config.toml
model = "contrastive image-text model"
dataset = "views of escape-time and Newton fractals"
train_examples = 36250
image_size = 24
crop_scale_min = 1
horizontal_flip = true
color_jitter = 0.2
tokenizer = "word"
vocab_size = 29
loss = "softmax"
embed_dim = 128
encoder_arch = "vit"
encoder_norm = "rmsnorm"
encoder_norm_position = "pre"
encoder_activation = "gelu"
encoder_mlp_ratio = 4
encoder_head_dim = 16
encoder_fused_qkv = false
encoder_bias = "all"
encoder_qk_norm = true
encoder_parallel_block = true
encoder_inner_norm = false
encoder_drop_path = 0.1
encoder_patch_size = [4, 4]
encoder_conv_stem = false
encoder_layers = 8
encoder_width = 128
encoder_positions = "sincos"
encoder_pooling = "attention"
text_encoder_causal = false
text_encoder_width = 128
text_encoder_layers = 6
text_encoder_norm = "layernorm"
text_encoder_norm_position = "pre"
text_encoder_activation = "swiglu"
text_encoder_mlp_ratio = 3
text_encoder_head_dim = 64
text_encoder_fused_qkv = true
text_encoder_bias = "all"
text_encoder_qk_norm = false
text_encoder_parallel_block = false
text_encoder_inner_norm = false
text_encoder_drop_path = 0.15
text_encoder_positions = "learned"
init = "kaiming_normal"
residual_init = "none"
optimizer = "normuon"
muon_scale = "original"
lr = 0.0099
momentum = 0.95
nesterov = false
orthogonalizer = "newton_schulz_5"
adamw_lr_other_params = 0.0028
grad_clip = 0.5
ema_decay = 0.99
steps = 11600
batch_size = 128
epochs = 41.0
lr_schedule = "cosine"
final_lr_fraction = 0.05
warmup_steps = 1160
weight_decay = 0.04
adamw_weight_decay_other_params = 0.01
Rows from block 2 of the image encoder of a small contrastive image-text model, named by matrix and row number. Rows with one number belong to one neuron. Each number is 128 + 32 x the weight over its row's rms, rounded and kept within 0 to 255. All counts start at 0. Numbers have three digits each.
After each neuron's rows are labels from the 100 images, of 14976, where the neuron reaches its highest value: "strongest on" is what is common among them. Only what is clearly more common there than usual is listed. The data: views of escape-time and Newton fractals.
# fc1: MLP up (encoder.blocks.2.mlp.fc1.weight, 512x128), inputs 0-127
# fc2: MLP down (encoder.blocks.2.mlp.fc2.weight, 128x512, transposed), outputs 0-127

fc1.13:100127107095092148136087076190153100102123116087094118065134129133092087121145138126150146120163121127138094101175148160169171145130159126176126132142130090112133123172139071124105141134179193154166138069128134155128095118139068139147156149089095178195109111161120109115114115083140149146045087137161105154154158102199116102117156144057153157107120205177118057140103124098077116165162
fc2.13:132139148156111098138135212159132151101121104100134133130123067142133061156128117186159076155112077143130119140054092083102072128144135184147137115110140093168037163130165108120117141149088160096157105177143171073140103167101093168127080173179115107084170142074118128113121109134155135073139170120188164097096086120104134098156092128097198133134128145136152117087126187122124106130156
strongest on: vivid; Newton basins of five roots

fc1.313:172146162140061167125115197095117066166163093125116167180062095100130161147163118087126165154076180066143055133104117163152105122154178188120122125144075146134141113127191103162122161153124147131121098129137108122119171096195106166156136156138124122080139117167144189110092096126161113140138095172178150103128105211116106129137094110162103092150126154123143093191158150127100120099134
fc2.313:146078143117094121108138147150128195143131127142165166068152157136104106179129150141074087109169070110126138100163131133116122099157122140174152116109088102062086123144129117087078132171160073171066172176151095146125079128123106133097134074180127145128082190141105173065117202106123166153120161187110149120107131094126154158145168174110141047147121154109107152136128103106081075116151
strongest on: Mandelbrot set; tricorn

fc1.387:138124153168154156151143180087173131101121161100115120108120099164143072148135170140156184127082189146128094122136182165117141082119110138145139146118110126167121101164172118151091125194167178153120092138190119075184078115209108148083107158138157136116080093130145185174155111139114135104114070110175144105095129070149081132090020136110145163147127098103132118170111139114138168146116
fc2.387:119055171116068118176164088170098107131109102092092150100138115088144133165136124164148098106119137098161076174151105088053092093153158184140128086105093133082148117120138122100165120102114131161148113170107121135121134178101145172114153072136145135128166159105170200102072120067112140184162176136111160148175158151117156145135124089155113116138144199211130137127184138104146134164177
strongest on: earthy; Newton basins of five roots

fc1.125:138147150074122112132078114162116097080089120133124114143113104093097124123172056144122099126188135062108103156156105116113167114159179150084135145150181130116099186138089160143138102048093128182109171171184108092123171074131124177123159087099103166108142096085130145129129079149110114127137062119158142157174087166130145141112127077131062175173108172155153105098186143070106141127137
fc2.125:168149110121113134199153149127169193204140124147102112135147152086129061126128145130137152148137163140074113110080103104092159087143254100180170123120099181162072141157080118106150135130160139116101148126083146164114066134108130134154133166115121158145152129117077165132071233154139099140106106111128113123127099152151128162122116105145203119110127136145083150185127108126149114158113
strongest on: vivid

fc1.380:107132145102086125129161086173111218102145134141129150197119173159183138137147120109135129101117151155139152118130067113222087150094110118143157140148093149147075101084144108122133106116133063124151136137069131161056118130114109101156139095120158193140108093115105169129081185178160133094162170113051127142135170128178137141050140160129107095152155132123099132080175139090137128164160
fc2.380:100119121162210080106126122090106105107066128126108076098125077127137117176102085201209152172068155135143100137124108193137166151146158134117156158127189133106167160094176153137184161073093130101150156142137064109106120083147181132114054100126153160157100138101147144138120137150122111136114120078104155061126155144123101081152145100168120088171128125131133136105097145177161160094127
strongest on: pastel; Julia set

fc1.56:046091143189177136139141084137173127107141133098059130163123136134157175118118099142063119121141115146166161100118115085124114097141084185150137144114172077146134132095137082070061115130070182158106131138185113140134121142118067123089139126129128110119135155123104203132194086140132039081155148148119144179164114140114130173141143103101119156085151134058172140147123141124162119127182
fc2.56:196182098116147150153095139203121081099156176131114155119184095107090120116154110165093188148117163147168148116106156127119146065149129071179129138188138135096149131156117121106190084167110125204070166105147103142136130165204166082109102150130097151126142112167100121115113136062131150121169157173132088156114146171136097103159115140142033146152144112138126168120144121154110148168155
strongest on: warm

fc1.341:160144114110180090154171181115109098139103117091071158065139133117134099112216137105060108099175066134161151136078134133140079146131189174151114123090129105127130099112076165094075155157096143107154159102103190125166100149151116178114219090116093100115162138140193146078167128153155115146066147133147120107147134151103119110106168141133153145093171133132153138127176128156084091092125
fc2.341:069124141188105125089074155099156113134179104120129123108080089070180138127168169055145058169148095139111144093110126119057147175144103107117119137118156071161182155082135189182108125088169134151101136135107104119145104114120142165110148184093139137154099142144099148149086129109107154095090134090143200069154134159109139113159144131157093154150151185070131168170145162161147141156161
strongest on: Newton basins of three roots

fc1.167:124105125133091111164122082120140140118146118125139124128104103129123161216085163078202183076066132137072122073149092159142121158178092127152175106120158167107133179130178115179109112100158130130143142119113122150106156091189185149125100081142169180131181160154182138163138141095116101166129151128091128158196119152198095138087124144155107148149093162114111115150095137091132089208135
fc2.167:047158103136071107089139134105140077142157097110121148142112054134140148186130110109086138135098151113145183132067081174118095128167141077165127120191114067139149136096045079164137144132077148154182125115141122124096109137167155131045127108177121130101128109104137134174097130072139138156126112125158098106152133120093161081145122155128163111169175122051160098156141186122159167119130
strongest on: pastel

fc1.126:109128145114146081101113134160146146110147081090058070149140178085119069113141136116135116058114101107125119130110167180187128084094202125170154143135116129120138118228164160127128117132097088151201171172135121116146149060104207142122103138164149178145094105095179142107106119076068152123155083116122092102190156141161143122136132101078128122105146106100159091133128131100137103109150
fc2.126:098170147168133145159129121120177110153171112157122104135157143160139134125141134132164149122141099173137113094135214056080121113129197141084088142149064105090151169154093141120076130153139172069171097152134081134112069126205073097115155086072146142085129106078140171136149178162080153137161146152163141149116094129164126083149160115119160166111063129143111178122098131102166162102163
strongest on: Newton basins of three roots; warm; vivid

fc1.344:121105192141123119134151113113140087129124143192135111099136147109112111056097140114103170114115100113068126190158154104147132161114119159141160123142068126128077128176163149115110095083181117135031122156149040132115148155147146134100111093131155090155200136128120135113197147149119149091152054152092105116135159176149174114126142087138096111102191111088150172127135108067165069136161
fc2.344:096166100115175152158157176137140187176155097201138216092132115069133143136150083075149100129056121124105127130144122153124127165138177122116139169154111117156192115096119177137142085127128149109105179118136114132152097052089077123207130135168152114127120124088135181137142162178110068189139142117147102141098131143118106127108085129130119160148107060102119092175103151128129057145124
strongest on: Mandelbrot set; tricorn

fc1.234:158067146108144152180160173093117065082126181109164110143146103195121120124126156125106180132152103014096109095121138136110123157068171137189146116139131087150111179140115148143126131158116111146107131131162127190073092108128075115098133108148165141090156103072127132154169129124131080149099107147112128110119169143140135086083092092149108102153124119161198135150203103161094191169122
fc2.234:107102212168140073113091130139099192156114091138063157086120159133181145181116109103152086064067140147146201154139149093119122182140077119099157155144176080105126067153112129161130109127140126077147092134144127115122078106095154112092128110130102154204126168123108122140081121121113128119094126107079137123078115095060052148074092125122137130119114168138111149105123144166137123178164
strongest on: earthy; Mandelbrot set

fc1.53:125131170118131154148115118103101120179174111219064130191114119107114117082124126173071145091072168099078169111117147133108151127177082163151155167114136186137102099150162104127159104182168138118087098090163124154064160066118098110071151111107171181121123076131098105134107124158093111130156036157180112146107150131129140126141183115106161154122124084089135112149109164154124133130166
fc2.53:228144116121116068113113175078174159168101079158085141105161166158150126129151103113163092151117126115123133175164114099128087131148051153147139118172103137141133105166107170119111077117132105088242124192116126100134099144135110088167085115160194096104122132179116134126140169129080133188117158121141138107133125154091101096140093105124170135068178108147138152153147107076146133102161
strongest on: warm

fc1.391:153168127086097109134118090134097112163147123117154082116173142098155138164094106152096087137109188139151127171054134106107085171115141159138157143123166050105109137120100165165108127177065135131110160099167068100154172160113137108093110172150124102098140117162156120148188089191125155137109152115127068168148073204122155129140096112157147166080140146098130142117154084192136072060102
fc2.391:136102088175114099106092130197128067116087128116111153088157128136167130153127131157100073149124088084128156096068086129152188144146133089132108091182051124118178147070114164099164189064129097151180133118127144143070115139176105097111121107100177110131116139160105125139139171178092130060132140146102050121123104113161110134124105163146094162125200117093160132128067135129148172101127
strongest on: cool; Newton basins of three roots

fc1.343:090151126125094130119105109111122093145143137146099190134153148125177137126067202160109129120102160164142150107197147196091124186144153083131132157100100150165174111086153106111108088134169161145085160181163179122115137155146196114136152188105073111151116103100181193116156163135120073105155133113088168089116095103157088127130144120086106103111107189179110076097140179127136078137103
fc2.343:138125206117135155166152099144142087120131143142147130098118089156163126107099094083207236141211202101145184136062134120175162115150138116079162161131125087192088086131169157118117100126062173134147126152089087124155134160128139087124113090143145138165138145167117172086114127159158148150159160115160139156107166120156129115098081114129135144131167101156143147121177136139129193096142
strongest on: Julia set

fc1.177:134147137143059108054138111126088144120134135127138152088130135082140107144087139130167151129093133208148190132115120136099092127114165086171157111155170149136188132171185093125097124172112114097129117130151148162075166134150110166137134129105103079174135156161093134075079140120094182176114072088110154109129092134131047078131140138182132149113045120087060128149169122122197133120112
fc2.177:135108143169141188130191135088154120132147200092168078110158160146130146140160123147125125112159147112136071172122140167152154164083172166117109119127155102134150141149133129134141177153161101149096144183099074133157156166108201112154106150099155097139172146130088152100143131117203113177120173170112179113147165137132122131123155151135172047099080112135217113089096116094152078061156
strongest on: Newton basins of three roots; earthy

fc1.59:102175101018113154129112103130128146140129148141087100119151164149111128153158129144132077106146113124172122125079123116093099108121135136096173102126108125216155118163121126164220133100126132145062135124141125112167098091138102085144160136151116087239068203123085157113106151093158160124142142120147166120138093162149098115130174124061117189095150116105076146120109135120139140069127
fc2.59:143123131191095059144169150146098098096139129126127153083179140159104097194074097089107106118104150181161164115192054096164125150140074143084124145124111116140067206083156149100119085134064137102115144142132152150101152144159160138153151151187140158100179108168128146122123132109130168136076144109082086159119122096085090074120148133190168135100105174102110127160090115128101120094161
strongest on: vivid; Newton basins of five roots

fc1.437:154136154042150172119101133065102176092043143116126135137096125098108134109156164165118168123158115134180141142120102095106098123150054198134128118065099119143133094117157112127190106148097162124123114143130127089077176096172110123115107104105125119121126160096147110058145123091135154106083139144123150046152128109049130161104127083124101063169126131094103067163138058152123113125135
fc2.437:116170152076110157190097072116160136123141164108195075144168137135116158128084184098137131064153100180140165115139108058156176181134100141109090105137143144165091108158163191070087097123113127150113124169173110111078098150075094097108163113115129149090147134139136097129134130130124128192106106189162101110146138116084076086175134188099076103136153076103107159139141142140130102159089
strongest on: dark

fc1.97:109134079119128119113102130118106071144142180126154078131128158169141165112121138059085150130106130165158112148109110127119110123200100062137233173150114159099100154081146114144147156121055215087037149115099109095118136144104123144146129098165160165108087180166157146152144125130084134148107077090137163103118099161123146094114140151121138141145113070153153139074187160139107119082139
fc2.97:109117138141116093142145196176162167144136097160109139153110133065109164141103072171121096130124150072095134159098144140110101144094114082130049087164119150129120138098167113066160139137163132057139108147168138132157053150156075105132115139148156159117129134121123127130129110134145165133099198136171155170099213113145146099035153135147127128125106159098104132152113066052133087169081
strongest on: dark

fc1.212:124145141113199104162102151131153152186149176061120128139099105083115148086088170165080166104140125124131165092136111134062064146109075150122159186144161105127158143161162121167138106190094155106150143099111079134144128181153139098111138185122151089166150126108124191140114184110102108116127061110140115127104136154045136153108119135131093110088149137064098081146158114164133146120215
fc2.212:148136115158108170072076120113131147164125131151153106151142128151154114038104091094100120173177154161148222141117152130192140118162078072106152090112114131169165102113132093093127091092079116169169130148145151193119090149122072137158118145101139072123111117147143087123130121062110104123126115160115150158173161105128146129112127162125156180139108146095140124094023097142215128124132
strongest on: tricorn

fc1.467:132188116191124157165095142118136194151131069054104104149113115171122143109086095155111139096088092171103145101123179122116106147132144104142191078140150153120113166143175124136104137142123090135173096148159125111136086111152136109131094152156042118102139106160056143095084207105111126061145082103129096138170126152168103100093153140196108125146122076100147130061161143133122117074092
fc2.467:134117205120161151074097050113161104071114148196150095077140135068121141053162109136150115118160130139118115120163156094146128092156131087079133152181115104125154099109157190123102100195120182108152133093128157169171131062086142109098093107090144133105103146126167084150159089101135129094151119100096122171159080115149190170166111159118156095092133130131138147114140121084134077087173
strongest on: warm; Newton basins of five roots; Newton basins of three roots

fc1.471:125099207149146086137140096071150154086099125109117131108107115123104160162119176116105137144113078065130107130169086117150139080163129155208067146132151137150095141152119146152094151162072152166155127159151167106201134109177069110109168158129125146139100100163184171132137143139126097165138109166169111075087161163150129175160135127144112132106087217158127103037117139142104095117147
fc2.471:143161104188090159101118133151126170142162129180127120097115121166113116111137086135159120108161116140157136135101068127117116197100116147102174200123132083046154140083186115092169135166208139120060084171157121108172131173106146069095088124093160175149096149136151202157074110087155140172169149109140107178147130143097180147137130106126164091113155113118134122151159148098136088161144
strongest on: earthy

fc1.268:117182047087124108133148178109099126159168027149099135089096141121125074123103184119107146141140123129157080114109097141134112076111048160140150178076139159125157124157134109096144083118063164116121118129147158172152154178135076178147106098174105123069100160088156073159141163125093173079107122095114110156149132129145107173175113108109068153138157088156165128115120085128111117137137
fc2.268:117110192181095129156137145062161172120135170069160116123087135138074165142146118127123120110167136122168111101103168130188140118061148098117061153120086111152172137113153070149079100116125128139098177143144082100155144140149131106096127106103187122174070142110164177099086116124126143175161087087157143171154122171084097109149092104077157129098096160169060115065123148109126166101085
strongest on: vivid; Newton basins of five roots

fc1.30:163147156121131138104100109104128124101072147166094087212118126147163135212138075176117192129118124122097156090156144136126149169124185124088092127144122116126082125219166137188172177127120158126127101113120156117101106138144062131128107117100148061109126100190136151115122153148151139164097174096130124104136087172195170086128113111174149153168116138173095210135089118129142176125127
fc2.30:116154094122154100109156117155122085152147100161148200089106147134102151073155156168115133154161134124190116108055169149128099169110072081129160191081085080120096194081111100125144089094174074155120130165149071156148100155120145120103130136162074188139147160098122165179110135174117117104154102152070131157078100126124116151127114155067111098139118122089166115156180161085157088122111
strongest on: grey

fc1.315:138150144116160146088192145060116164102089114125146152155103119106048103098139171165111132128117145190153094144085123182136084108156119189207183114098132161127088100148129098089137127130172112074142128161121069172169143095101136147118132166123071153128101144095109161166100115072137185145087141077136083134117108156192106123167161117196131158090168177124152093162113130106100129131143
fc2.315:112065121126108134152174090129118117143080133122167128114153123097110098163152116127072126096134075159165169150089148069096168152152111186079109147113058144118166130133125165135096135082117185144069072131197170178130126166108124134132179152146140093086122116131166163108129125112113134095144128150070127159156127139165114127221118098120117156112155094117171186108091151132058151198183
strongest on: vivid; dark

fc1.63:116066214182140110142149157165119185130144153156097161128100090139152079137106133097140078090109095167104117142106149091074153160082166109189139143148134140121155094099137158097064140086201179153117124129117129100156095139151095121205163122137113114152150194099105157157126130149114134178140128115133113099099193126128096130131167106132099141102110119120154128180188108125094026115178
fc2.63:147127113133109164054143155108109145081176147139125131105145157103132129197124150151133203156120133117138094091126170115178145143127084121140123133091137123089118117062134172153107173186151099142104109134122200118088182130104128146089170108114194126087081120130144142208138116224106118162138090111172095128149133095146107089177174150078152164152145136100113118217119115123070145144136
strongest on: Julia set

fc1.302:120056123138176127151188162175104067157178102127082122182161082082110117137104153190135103050146134133048113156090138168128153091190121100128113177108116093113136154108159146143065134134110116115176147134131123132161108110072115155122120151078062176167232145169111111100153193103150132087141139137143126143161094103151100116131099153138155144122123133130115150142133171078117150137122
fc2.302:151164157122102120188052098137091156099131122177107149150083115139144177144186129088084153095113090137192087167109122163120144134109172101129130138144165106076099154123148138093160155168148125113087134138128116116107133130176116095097090166168073135114157114156117101091095059086128134150127146023154152141180159142127153138185150059140139184095130150085151131092096130090138183129069
strongest on: pastel; burning ship; tricorn

fc1.203:148144090107061086118128158100073112170143154149073112141103158101154161115103158091185130113102167165081122175116138148114056058127181169164113154101132135098157162186232101145142143122168101134103123138183120124112137104142079173108120152144103172101214167099118154117121093136158128090115139142136088115087119168158094137178117141105138096171117125164092124115155100062121119091130
fc2.203:075138069118119120067103115158139153186104126072112118122126132047119119151136103109135125108154090130125130160173157116106194092087140153208128150120104094103108127126128151164128095168170057141159171098149087094108115169161099176140159133172072100107095099133110166083146192112140125118149129146165109080118096133157188118115100107170174112140130169085173187161133095135086070100161
strongest on: tricorn

fc1.118:127155144090104088098060151109111106084134136122188134141106178116145121145063162163114094085110148088112112112129110162123134177123129178115208100198134089107097160108155115133160160121169167090115113078134068150108113121107088155096130112164133184146103183152115088089106150214193139151073116125160139159218113166157115096145154139152168094134101149121140110085149144113159133132168
fc2.118:119118111133098163165117124111137141157101065090176138162113102115190154110122148176173110154105146093136188167146128134096066157162098110131119117219106065135087131126108151186141069151158150128131150093134171119143098146110127149082160207113169122113134157144169076158157093154103107108135127237172120108134108118102160101091154153107194106130163189168127129151120160144117084123133
strongest on: vivid; pastel; tricorn

fc1.170:114089165127088145176127110098132090139123136160131127118162128079087151124145135109117107138104140161144127090118139144106210190125178093221163090071128139185119136102129157125170107117181128164162100095194089112049153174132107123146129119156115136136118093138088157111127148053122090112128149092140086091143128111153097201135156125167164171141146103148109072103179074099159058135142
fc2.170:177171072145132191113086119107153128165079148118107159136076137097145105151118134092132111141139152138137159102111113094122105140114122094096059208057170128093122109170177117113116158148155162120135137150115119156149137108175177127132070141081222140095114181164087131174089125149103152123166098172110152141141142169115110127119188075151129144155173070128124137131129086146164215143083
strongest on: Julia set; cubic Julia set

fc1.89:110109141129078140167156106151155147178170160132154144174168155121111103123102102165130082144117114165097095169180174074077124111118115127134085107071188048107099129145151182123114135095127161099121105191113119157145142145164099095141172097155176147083146109100149133124121106172162100141065103121119075092108106119113068190155120126105185146175142076079135111139117176077078139178163
fc2.89:150101048139103136127123117044120082094081174137121194148162143119162169134134125134159138127076118088150137099111154074100130162102127066104155128189125135101074163158118110097080124048076120108174110119070100142120102124137137138159114142125085131099134103152068176084162111147145163078125080103139110140135091106149122127126096137064176113134158120163066085085069089096141112141135
strongest on: grey

fc1.339:064123146139178155087185155177105178155126176161095117129195065123163147141087080131124138124090105148111199112143064141101100173107140087096128089083135084108172143126148175142083050156201144093113141115139096102170153118177102133159130123093096078114108083116160094154162163102127109145113140100133119075110183138155117182130088136110112116158122122107073119108121113129186098153134
fc2.339:151175090081100144135146135139123138111114161108110106106084174163171109130159184114171135092193174145158121152106113085111096090086116168074118157128183172154131077074119045093143168153147099171128176187079128156120141141130135103087115129128105156116164129090083170124131105174169102162180123123100169108088124080143111136107130149118131117159197118098156035142159074113141119101143
strongest on: pastel

fc1.443:124202134157131108062058159100168134148135143097170140121138105147105069182163187125083072151157176132090182072160108133096069189122122110140089134101129147097153186190104111148112146125133169156182173115093211134115149127149122102152126130091115147138151117124171126072179167143139135170099126107109184095090110146128141134115162112148086078152141162129105134120152129107153107193111
fc2.443:089086044145111079108150165127094131122080149143159157119196129160106118092160067097204133125162178148119129132099084145108158111179146113136129116159136193140080138104127085103109089130121079118067057115148145194105097080072094135159072092109119142133146137126116140159114077135096121102166109139163143070166114169135139113081076118125144153116044109164128149104120160118118106117116
strongest on: tricorn

fc1.375:180192120119121136134102125142142102149119140127135138117154098122167154132110134124130121093128159134108153149209162108184117143044178092142158127095198104103128103140108178122108037090081099106177125102109161122123131132099137095137087164188060128162155126125081140162101121115100087068186093129050119063200182144167096105134104107135118129159148131097126097102108160100109139144111
fc2.375:102101141130137139122155112138052103086146116132108040168065111186154144156149188161098152100126153157093152123076099149100148127150094136128120130118104091119156169109159193128165127135150103118123124168170120122110162121108186106149100139150163211081116111145165118203095160126126150153177115165141117168170093110086071142086106121154133080097080137115091143160182140107170180188139
strongest on: cool

fc1.142:160088100146110163154089141160141123123112190095085105114159122083117128095137195158119173081162108118112100125151109132200084099114083123153124168108099117138084133185142136073051195169132114148094167106142105134165133032148150158131094112142129137110133169161135155158117137129132188132142210102130092117125137155108146137106103075083174128076128081101124065113116193126110118159110
fc2.142:171124142158128140146136171113109169067147117141078164109139106178129143175109105107132091135142125092175165118098182128138115142118140111161079128125174130094099157096074094200135100098170119128158093107118053067098155137116121115135107077146173164125119099077113198096140061085145111114162168140189123137110089092092167084175131156146165115182148153159098133106088166105083104061121
strongest on: Newton basins of three roots; earthy; warm

fc1.479:146126182151091105158137099078117129146137101097085183142094092199110087146106108161148140131078130119116154094153073097111031100099066135133168133126198119125128159130074141157115108154068092126126100099111087097119115098140147121150147199163108175076113174123152086121150169107098136138106151099150063099123121146169115125111138160136115157169190137133107118206119063130182114137116
fc2.479:127143111127149143078109094092167172154185111146175149125133124112045167151144143059144151114138186145119127159119108119105157116162189135105133091086090168116106138124121144132073094174126155131136143133185176120124207179100130124126134106115118100196121065132116130211117181107193148143126151187120141115093151116095142170084127127053136150162104114139117132054131143182105164115108
strongest on: tricorn; warm

fc1.239:199133100142187101129098104154121175193149158110153168138130126125081162160088179076129134098153134143162108129106118183122091166129123159150149147109181158086102102136126115086152143158133139100156137180152095151169047184157148071159130217098140151195095143067105135120133208142134108099085150117109103122126114119067093136128169098118126121086107169103116068118162160125117144135114
fc2.239:058063097126102119110114075111080119193116090093151058116135129162139174082158137158154108104065153109097240078092145143141143124132163118126143102155085126137113080171131094133119091091061072147167140108111122156117119099114103157128082146085105104106130114143145110097145084077154095111128094142111157137171154104167102101085139145166124172189098153148107124111103111103160146092072
strongest on: tricorn

fc1.448:108166142095116119109095094102122102024152087098102148177149120130095141159168149134102142041121096092127127149161182117144129133190070117100135121108089183199130102105100164122200093167171140081140057115070152169129145162091087195105134144103114151147099143114134093108163097150092131113147099117141112121098102151131085128113120163113146106101116121098109106082130131189165113141191
fc2.448:101145089144105141124153156095149127129116188042121143107129127190130103046095143156121096089111113090097114092150132148179124108097069107177126101103121093097081119146142119163128185045108126121123098095055181104123128115178134145093067143131080128151160092172071138104128083081126163112129064109155183125130122114088157182146126094136142123134168169184141134127108132111083082119115
strongest on: grey

fc1.76:155118152098148150108044157039140107144102131150118103187176164122140126136130156151112157122101147103084092155122116116080121101105130138126145129148144139146157147107140094104167109177149127179054141146138118100169128047114102125140189171143111126084111133113110065152063123154090069105170043146183158156201153136085133101179102179134114140099108125085089147099117159110153135135113
fc2.76:132174076122207121141189094144148134122092125174129147087195134077159104124079106086165133126108141058117127139083108098158161137171068106135163147177125131154113184160129124172156136078134175130158128146118124123063150158147157147157125136153116125093136104149111184094115096163197159131166102162088164064170147162142094047114163111119116164092146096171081135140120084122109157136124
strongest on: vivid

fc1.470:207094108111135092170146092079085057109140102137174118158133151143092162134103094111120104114171135183174122132159168117197117075128164186117156170065134135107150128139074136092100187087123168146113134146137181148200138084073115170127115117156112140059122139154121170126158096166141075076121121121138153154123143174140085159147114153085123106136176118150098198107135121148156164128140
fc2.470:079097159156151107121150150140227154173152164135101065162086134100088115129118102119158109121189098155180176116105185146113120145122064077168092101157135074158092133145178072159115102106158110143135136104101051105140111123191093172124109183134157090120138159079117161084066136175141147162131112124114152123112157105124141102078140113113095121184132179101121088117139133087147134090153
strongest on: grey

fc1.323:175190120079134109123097115143078147109108118087120071150098113110112119133169125154072104227108096143115146088126110074095118103143113119174125117167098119084159132159098165169109102115147193147190112097134131154151116129129150134137171132130136161122158115155119117088161168152089136086122177076031124153053133142158136120138101105128125048071138201110134170113119104074133119111100
fc2.323:108054127131155085127169161136132136137118126123070096112132157154113124078148120163189116120124148143119136160123147105161127149114146190152165158145149107147147128092105149055078100143059092138155100150086176138146131109138130141188121088067129065189105109155161170116114105053111128121100106118089119152180126103117177075058107191185085142127074089148148127155137134067164158126148
strongest on: tricorn

fc1.242:149133186130158105152121140157145131144107151140108111102123142145105117103119098135167128134167089141134123214170134129180154130187169170094101157101124087145117150133097184154153120219135140165097150196144171199185169108056161106116168108093093125158158172162117140123144147104133130128130123067132138122129098090114118085108160148109138086162090172159127087090045128098067136185149
fc2.242:133124197073117182170087101112146153151164091153093113169100111166152147086157164183105131121159182080159136118142131080066090090133127073098103101088170159125111094140156102092154182117098078049137151112158176083123116125133132120112085194111128121137116130158074162116144144108179120151139136176147134153084169176095125130114166159128139159122130173089150158137125053186151112168126
strongest on: cool; tricorn

fc1.367:162140133148108167096131134144143075160119092124105170131147154161137085102128105137167131111157146107109117158126140131147117120133118110065124137112093185132107150133157143100154096104161146103022206161138129149070143113074139129148129072119091112169076144158190135119187100169082189110140153131123105102178142134125123096151036086090167104131132129113097202141130088086091103184074
fc2.367:160151171126115127112186081146181179103141103100102107066172077169126088124152110127146142132134117097119106117070114106131148116150107104109157124132148101174160087165137159136180121140082196102144072150144119095119103139085110094132139130146127157109209038092107079165087172088145089148128156108088126128130092153155169147126130089052132118085127110183113108082073106090165113088170
strongest on: Mandelbrot set

fc1.458:114119129128138153153123104158082122091122127069130161184068146119063114194153137172113133192085101130136153142147084163102115084135113056148111082090125137120122131130074128098180116197236167166132114164119099127135107191089139172147134087098168114097130089148191145101097126158137122088106148125138107148154178105133140122115116151101149107145143074111099167104095148150083181106080
fc2.458:131157161131125182161179187148102142172096150062168172097070087086105089127182104116090150132164173137103068133176140120069128088145099174159118146177121138170162102132157131154143105115155159059151144169140084111142137138122162142127098182070080096114142103168119165168110105122090123135119148160164086146141124092165127164060171102130162117102156121190081095137147141149120149129070
strongest on: earthy; vivid